Weights of a small sound classifier.
Model: 2.06M parameters, log mel input, arch conformer, norm layernorm, activation gelu, width 128.
Rows from block 5 of a small sound classifier, named by matrix and row number. Rows with one number belong to one neuron. Each number is 50 + 15 x the weight over its row's rms, rounded and kept within 0 to 99. All counts start at 0.
After each neuron's rows are labels from the 100 clips, of 14976, where the neuron reaches its highest value: "loudest" is the band of the loudest frequency at the time of the peak; "top examples" is what is common among them. Only what is clearly more common there than usual is listed. The data: simulated sounds of rotating machines with and without faults. In brackets: how many of the 100.
# fc1: first MLP up (model.blocks.5.ff1.fc1.weight, 256x128), inputs 0-63
# fc2: first MLP down (model.blocks.5.ff1.fc2.weight, 128x256, transposed), outputs 0-63

fc1.154:82 65 76 44 54 52 81 67 32 40 29 58 56 69 26 48 32 40 43 28 52 30 34 39 42 42 73 40 48 38 67 48 67 69 43 81 58 67 44 35 52 49 42 62 39 40 65 34 61 45 57 50 32 60 47 86 44 73 45 45 45 61 56 76
fc2.154:43 61 40 58 57 51 27 49 51 59 64 59 36 52 65 51 43 40 60 15 48 52 62 46 66 76 53 28 42 83 67 47 68 40 52 54 51 51 61 35 81 58 49 72 55 62 35 58 33 57 34 23 56 30 53 66 57 65 45 43 50 58 44 59
loudest: 1000 to 2000 Hz (39)
top examples: state: faulty (100); speed flutter (34); imbalance (34); squeal (32)

fc1.227:19 55 64 64 43 41 23 52 43 15 56 82 64 56 45 28 61 44 65 49 23 45 50 52 18 17 61 25 57 34 48 24 59 31 47 60 54 47 24 61 22 59 54 52 46 29 45 45 42 24 46 39 54 21 48 64 34 34 41 48 47 46 49 32
fc2.227:70 32 26 57 55 51 69 60 37 46 32 43 50 60 62 49 38 49 50 43 80 54 65 47 63 82 56 38 52 57 54 82 54 72 43 43 55 63 78 56 56 38 51 71 48 25 49 65 49 63 40 46 61 55 49 22 57 51 72 59 48 43 57 70
loudest: 1000 to 2000 Hz (34)
top examples: state: faulty (100); grinding (42); imbalance (42)

fc1.70:34 52 57 54 61 22 52 55 53 57 68 73 83 31 64 50 23 56 36 53 31 54 38 58 65 78 37 54 51 51 35 58 57 62 78 27 47 71 55 29 63 41 51 43 45 46 81 35 30 67 88 81 51 28 89 47 57 62 67 62 37 55 25 42
fc2.70:44 35 39 36 34 69 60 46 54 23 51 37 39 74 36 77 43 61 48 54 51 65 65 51 59 51 56 45 36 76 48 59 46 45 41 54 45 50 70 18 72 58 42 22 44 53 44 61 54 59 36 61 74 50 39 61 50 26 27 46 44 29 73 65
loudest: 2000 to 4000 Hz (28)
top examples: state: faulty (91); squeal (67)

fc1.38:59 68 41 42 55 66 51 03 49 40 68 50 65 42 71 62 24 20 51 31 65 57 46 90 62 52 46 51 44 84 44 32 23 52 58 65 57 78 42 45 38 40 59 43 61 24 37 53 70 32 52 39 80 39 59 38 61 67 47 56 52 43 83 45
fc2.38:56 63 60 51 60 46 15 56 67 74 42 49 57 80 30 29 55 49 52 51 50 39 53 60 38 45 48 54 74 38 64 67 65 59 36 60 37 32 55 64 57 54 28 93 80 48 73 26 34 69 36 55 63 66 41 66 57 56 70 52 71 58 76 70
loudest: 1000 to 2000 Hz (35)
top examples: state: normal (88); text has "fault" (88); conveyor (51)

fc1.218:36 65 59 36 60 51 28 38 53 35 33 50 65 18 34 52 42 76 57 48 41 20 54 47 58 96 53 46 74 56 51 28 23 50 58 54 49 35 61 50 55 48 64 33 57 59 28 59 42 62 57 36 52 46 44 68 42 50 54 63 74 63 61 66
fc2.218:40 48 40 64 51 53 59 55 45 57 60 28 39 78 69 69 64 58 73 49 76 42 22 38 54 33 54 62 31 54 23 34 57 58 24 73 45 65 43 34 68 48 58 65 66 69 42 55 43 60 46 58 49 57 52 54 39 58 36 50 57 59 43 35
loudest: 250 to 500 Hz (29)
top examples: state: normal (92); text has "fault" (92); fan (42)

fc1.74:63 72 43 58 19 28 50 31 69 53 51 53 14 32 49 50 65 69 81 60 43 48 50 62 48 40 33 65 46 61 25 44 22 43 49 53 68 66 62 77 50 38 47 46 27 26 40 64 58 62 63 59 45 55 56 69 43 60 58 38 68 57 48 32
fc2.74:52 61 59 40 68 61 54 62 43 54 58 64 84 38 61 56 50 69 63 41 57 66 44 54 63 74 58 76 45 47 57 52 56 79 66 40 46 54 84 53 52 60 49 60 72 49 49 44 44 50 68 39 70 40 32 52 44 59 71 66 59 59 57 59
loudest: 250 to 500 Hz (27)
top examples: state: normal (84); text has "fault" (84)

fc1.95:51 29 78 31 40 46 65 53 54 45 72 76 42 55 40 49 16 31 29 55 27 74 42 71 51 46 54 44 50 48 68 65 62 46 29 29 53 58 24 24 34 67 53 28 34 61 53 34 57 46 42 42 73 56 65 69 57 50 38 26 61 62 68 60
fc2.95:61 63 54 56 38 50 70 58 52 70 37 17 51 29 46 39 46 43 36 35 70 51 63 04 46 43 57 56 61 41 51 74 60 46 34 72 27 45 62 65 75 27 48 28 65 41 44 64 38 29 56 68 52 23 42 45 37 51 57 66 46 68 58 39
loudest: 1000 to 2000 Hz (41)
top examples: state: faulty (100); grinding (57); rattle (56)